A small masked image model, trained from scratch.
Model: 8.94M parameters, 32-pixel images, encoder norm layernorm, encoder activation silu, encoder patch size [4, 4], decoder layers 2.
Training: soap at rate 0.0021, 6000 steps, batches of 128.
Data: trained on dead-leaves pictures: piles of overlapping shapes, 21.2 epochs.
Rows from block 4 of the encoder of a small masked image model, named by matrix and row number. Rows with one number belong to one neuron. Each number is 500 + 40 x the weight over its row's rms, rounded and kept within 0 to 999. All counts start at 0. Numbers have three digits each. After the name is the row's rms in percent of the matrix's.
After each neuron's rows are labels from the 100 images, of 14976, where the neuron reaches its highest value: "responds to" is what is common among them; "colour at peak" is the nearest of a few named colours to the mean colour under the peak. Only what is clearly more common there than usual is listed. The data: dead-leaves pictures: piles of overlapping shapes.
# fc1: MLP up (encoder.blocks.4.mlp.fc1.weight, 640x320), inputs 0-159
# fc2: MLP down (encoder.blocks.4.mlp.fc2.weight, 320x640, transposed), outputs 0-159

fc1.386 093:465473563511523565584482443448502482490590492472475538483411502525425514517483561469491523486511507507557500515474453477505473490463492587546463528538514554497509588488530479470456522524445480531464516523536573527530436474466514535545494425584504470558468389552458575532500539477514552537522528493565559490621522550484505452467459520487453435483585480543548522520493468512494508444553472471512481565513500507503543459502501500501505583516564457502526568471563482460464526478570493
fc2.386 122:528486452521497478497496505498485485498534499501499500457513499475474454500476510523481490561523497467504461499537517489494523501531520468493489487452520500465513445479477471509999520487561548491506507456508478493494526514528469532484509503511457475494490508487497487505465483521510484525496502530462501498468499447507457561509502512485526489471541495474474478495486528490509510507463493509524484480503520480492490519499492488495490475513501518528502494539468524495494484581473489
responds to: warm
colour at peak: brown

fc1.295 072:510484525566511575546463490488517468504529509509455484464441483570489496507500546463514576510528520543513486473447505489489443498484515580489498495498493571418567544507436534458463506458385472627457508552539532526458491464482517525551461428591491467530488487548508506547499571517473502532604514512582580499552533537536496429498494511490527481454569485495522495518513511500484511457570485450518547501485519480429529472527559535451502557497551487529491556490526513398494464527550475
fc2.295 076:500525501451526471487471505469496503504511536476499480466470512472501477518461494520488483543499486465513515529523479488489515480524541504508504504490505505488455493507511470499999488489521511471519517462514501511536492547515485498495482496501465470488509471487514504499460489494535500501499516504471470471511484481473432515514485513466500467498513508484530509528514500509510483462478462481503449506523500509548481523463474457516513482517481503526504514507480496512481505554488513
responds to: warm
colour at peak: brown

fc1.4 172:544518463486483411437518526525475482519444483494505471532588544444517505506527436501488380531511507478479512491540492513558558476598454421503537485476478495554461471495519490539532496531521503353529475464465492481476522548541529450458552545492479498438499550484510478438544464547533496469491437537476453494433464424531466582531529483479507556510425538527451484485490520509515518496448562498484477462502471526509452508500481492523505418549482515458518456496487500573515532571447526
fc2.4 182:447505521505499552483516507513537528526491482518522524550511482522509536517545520483510553467497487543511525503438507518505496505488470516528485489521478507500512511521512522497000486492482458526486471514507501524498490489470519485515541524484537533508516519512511509482517530476486471473501477471525474513531509539491566439476521490494463509499460513486482533487491489503501497510524480505485515516495482489458482485495501547468481522472547487518488500491498510512504480448495506
responds to: textured; grey; pastel
colour at peak: pink

fc1.299 052:533450584476515517544461561497525497461494460547498468453396460527482523535545490452465564541547454484475469493447521604477565538417578494443515501487461500456471475504525489479486574505508541587376504558505484486442533464533499512549425486515495462533483449483537520480474508394481516518534532529449522525474464538520581435520466497506556456507487438487527495460537505557484475486581431448519500445532510511474522500494590494434466497515520436523479601506522508439506492385539498
fc2.299 045:516525470459477484462485470439454494449533541457489494493470536489507488542436469524534471478533484465511543533548474508513475497558538465501521526525500473476461524529466447500937511458506480488489536494537468465508529586495492464484489449529452494506505543502499507504492486555528458513521541543525480531529467506465424580538486528480487488468483501474493512505499522527505493466439488483507489504437518509540446474476461452470514470522453543542506461495485486508466522620471523
responds to: warm
colour at peak: brown

fc1.87 081:393548460495526498485525450530509515502518572495506416529509531467529496461455461581505504434456503526506473531472527449502429493458476508460483467511484533504499498472476536467524477508575470493613490437514485567578459495443487515481520522390540424527510578511464483593501452511552494502454509504526475493454551523416521507500521447569415530501480512453539516543484425400457491564514490521486464523517481492600537503448485539544541523509537514499515459493502429558411486542472504
fc2.87 095:550485513517476492509482507557539529516513474513541530482518498502503521463514507482470501507493501492520472489454510491506477500456492560517443515483485513530514498518550484468006501474443524514523503527454482475519469463514508509494481459502514558434489473507521498503542536484445545491504461445515567473508510508557518484544498465486550491543476485499505510507486521467484511516486507489480536485513492444458538507522557505546501537500530487414488493537535494494472476465538440
responds to: textured; pastel; grey
colour at peak: grey

fc1.429 169:504509443418494460468516538484483538478423538530525497466518478511526483532480404518459517476510497480391557522501541514508529539424576420518531494491465458511525462510517475459538517493585554554509502523473441548445493502560491473502484562396507513531487593472492496529457414434526403466460497500358450520411508486523523538481540458523561528565483537495496489532534450491531428562481497506459512481507524506511506532482539486523490499465459532536500472535435481513559468467410487
fc2.429 184:523528521547498491496516471550503519481533489493477480534498534489489545443488550496539513493493515506524467489489453517518480510521437513465480506505488508505482483521499485507000506481439506514508529508510503458543516510493513485517438501530524533501503440502508512532519524504458555489519496483567522513516493540508530468516497513521506465517491454513495501471474512497485534517501485484517497480488472494523492517500497514502494486494498488431509478490569489496473500488551506
responds to: grey
colour at peak: grey

fc1.18 124:492518438426509456464530509541487511487461537495498505498534520462536512470463452518510515470477535500422525518564541511517470518475477430463491501445467446512493412496493520503536482519656441485536490433514421455465555531541470451457510571421524527454531599511498480533500434524552444471428470472377420518473517496472510525519561468538484499572429528484468480496486509470498464558451526527496478463518515481558464551500499513547504465528494529460501415488449495534517502555463530
fc2.18 168:523475511530489501524521511511526531499483491551515486526520503508502507490550493482481495484480502541522482490451492514511503491492518518536490491537492499521500522511532484492000524512456517495485501526467539503491500449487535516534488508491516526491494475504486518478535539450429508507475501465573517494505522526525560490506511487488482525529471482515507490487511491505505510537523491523466511489486484486487500484553513518495499508493501508476504492492543474504481502429504482
responds to: textured; large pieces; grey
colour at peak: pink

fc1.236 058:474460564519465536578501486513527454483624479461446513456373477517409516495470553440500531523482470479551486495523456504503461505459504578497456509515509573503493589463516478498460489527502525579450528492553612506560462503501496515526467455537524477544462340537491588523475492441529528550475530473485529477623487528493534464482485499490447447512567409524553501477521463483505478473554476504523472542522478541544556476487521498506478589481520452493497533461504512442470532482533487
fc2.236 067:538477431507511491487500493459465481511521526511516485449528510485464455504483452550512442563522507464494458515517543497486519518584534454497510483482522498458499430509485471510886550503577539469514513435516430465469561468546468536513521493527421466498497552500489495521464458535474482529507484526529526529435528428500477610510492526488496505468541506481482466464458506522504522527461489516523502477552515447500483504546453486464469519523485555547529506515492503503527492557467485
responds to: warm
colour at peak: brown

fc1.62 103:477509472427502473480506484518481543488430541502544475517611515466508513517493425543490431473509496476461508521502542485495504536530498415489493501494451482515456488488515477499547520518598535416550518506475470503484507524508494460459498592393459507453502608438467499521464424465543449492457501521405401505416463479530504569519526468509506545509433518482476507511544432501518458576459502508474466476518512493569498511459497518524522423496472527488537459544460473575524507516431502
fc2.62 136:521516515511488499503519494529527519492520495501491508525466493504495531503512538488517521494496520502509496474456474539512489513466482519504493510504477499492538502519504511492000505487468499519481510522489506499502511502501508489509507517515539552486498480501522489504546554488440539466492466479547521515539516510516529466500521492512498500518484511526493510483483504464513513510502504490477520493487474494484506514522524520513487508495520484460484495508539493479474484449517479
responds to: grey
colour at peak: grey

fc1.234 082:437515535535464482498501420427526463462522474511485486464355511495486517465443522521459523535487530562492491485474490497521521481466516571461516450451520499562564479454515503485464450497497548573480545427488522515536459478511490545548500421556508478573477432526498543545509515516481476504476534544536591535567487569468433532472446520520497483476567475522471519492534569476462551428551553510519560579521505513551530479537487516453508581440524563474469476440503485504511458515507526
fc2.234 069:501479454475515503532539570575529539555469493526497508444548492464491471458523424482488488561479434518545509514558502473499487470499478545500507473545515502472453499467468486566680491493492489514498501529490494492455540517502522422554434510458527467495543510566523483461437451450494465468486467427464459569492546477514591542470486503506534504505487461503572475499480389503534465544450513507477472461506488484442488450501537483545471511531467481539498505469487516494453544542482497
responds to: warm
colour at peak: brown

fc1.5 127:540496544540501438458498465480477442509457459464519558542584522455481520513529541480488395511499540501515524488508436447523553428632448505547528474477521550557484471520530484538498492517443476382482492505484544462473509521496551504493554471581471537444482470518489498442550528581482535516510446522505493484511476436535436524480480540447484532456482526582434497513467583561496570451456556506496487506508466491476429487516449511502487444515487470497511476491514540540536549563502514
fc2.5 084:426509453462540566486562518500551508543518477512492530532487467461490471540518508464444588516549486535533499506493525526504518498503510496537472521499521486466505541464468529503730472530567463496474445465506526615507483529490481527507562564444568446535519575481537484447475529467511416467463522504478404470543515531451515455455522484476446529447504532443463517473503463471528438501525483533508513534487551537468474478463488531459484509488563527547470480486398519497462446498440553
responds to: vivid
colour at peak: grey

fc1.371 123:461535424428499465449520472538484548476522549518502465503503532491539501493466419530514509464481481462454491497519553526485485558438519434445508523514497457532481414500517513501551496497620501512536522491484415496512513529503479480483477569366496523508548574471516477518470433453522460456430497535377431558421515488465543542510519464533533506576437517460477505474496466461497476587472483520482470491474484515596497525486496494525539478499499527499499455512468479529513494509493497
fc2.371 165:536480536529483510514499521521516515506471498505515504520519493506497518469529495502486511486493516514490472504480510505501485511486491507503505488503464499506502506511511502487000524503470520510492495515489510476481501452501525492506501465516524536479489493503495515515534516479458533491492504451546546487515523507528527482524518502521516516528480478530521489502505498485491503515520501507477534499509489480480520515529533504512480522487484502464514487516542504500488505446512477
responds to: grey
colour at peak: grey

fc1.397 071:413538491473593492519460429499524544496457531470465522481477473530497515471453537547501481525440528497448516398563542449522450516529466483578487480547469486537489480532510482480504473471472540446505481549511560512510416496488538496501445545401509584510505521528509464526542515585509444598494516449452487526534568464500441453494492526500545511501565587492487436553492430459550562464497504534519553510548493578478484479513470571605561475515456516588541553509516518461556468490487457
fc2.397 074:553498471537523463533520517615545457523517451549529522497541514464486471563501482504525556430513534569521459568429478545519470440431470516501498484501453486442555538562534543510323510486553517519517522500464468521501498501527496498516575449494519553490497479478534556477427515470487497417530433505469484479482511527515555505446502500529504516463560472498521496437500485487438508542540492486449453497492469459510512500476542506438501501511615446454487473516525498477473471485582473
responds to: warm
colour at peak: brown

fc1.284 047:495575523504525491504491463437494512469515412518499536468503599512508484530523556472548514521544530495524460518419504508479499509541533570507490562488524556525470497572517486500499492485486438512456531490515563481524511489406494574505468515547524541520538459534484507431476551498441537529495427599483509510543505428436476515514476587482456469460455445491522513458522553589416525479473512495543503495463486540502513502544474534461509507539479448500462447471488503485478547499537476
fc2.284 062:468459437484510526514519563476507522491478559464440539518505404439468491500535533524432530521502490511509485501576523483450508484538532454516550436454503508473538486457497539562659530597562492500463472483460493550451536517554486490541526494499460479530482519461505512501528475499525466492499615384510500488489564470500494503498539535545553563478532502489466443525481482452540509513474487557493469482526557504495521535513479453510475483471444578504520491516474573444533506477443519
responds to: warm
colour at peak: brown

fc1.140 054:557509500521484448449529616500457519501436547496538498538492593472463579492514488506505463490474457482416551491574489425491562461517505435478521473482512449476494515534533443468505494497561558481538462418434434484445494527561514448470600474474483511485431557439510537500521522548550523534498487468526461528468510444508550526498524490526483520460483571528438460548475568479576493527471533494499495519572500467558487536544488476520461449476442523507609470422504464551543525463456534
fc2.140 068:455479512528493541479471456534533502478498414550546490520526485560557493483505481451565515458486583513511507467444492585551491517407441544481446486462505510514531490483495525532254459493427487545496481546527518470582477518455495485507463534487555527508531476562508439541475537489488492507512482565525496503457477598526515463555470419534497504517482498457513535462492518503474477480512491511501492505396506489450477451465505544498502534528548521472427484521467486538490483477481496
responds to: vivid
colour at peak: grey

fc1.11 162:452516428432505420423509498501491519489483563499521444522547553469526505487511413568501448470502492456448486485512540504525488524528496407464546498503452454525456434490524463500547530543598502401541510465496457497473505560553510442439537559397482496456489583459491497489464443486550477466462500538377430527395480478505483586528523467533479570523409537464447500498525475495512504535467521517469475460520485526532468525471489529554533447523453554467524455507463474587509520548435531
fc2.11 194:502507529510488530504499503524517540506479474523519504538501495506520532493518502466504521482485500529513504500461494504508495502461486536512487505508486498510516520508509525494000495485459498519486477518482517497513501478486514487519503504500524546497516492510508500494553526483459507477501491463545513498514509532515549452517514476503496502521456485510509511490501494498500511500518502491482518502489491481489507511529517507503502504486519488464478494519534495486483489446509487
responds to: textured; grey
colour at peak: pink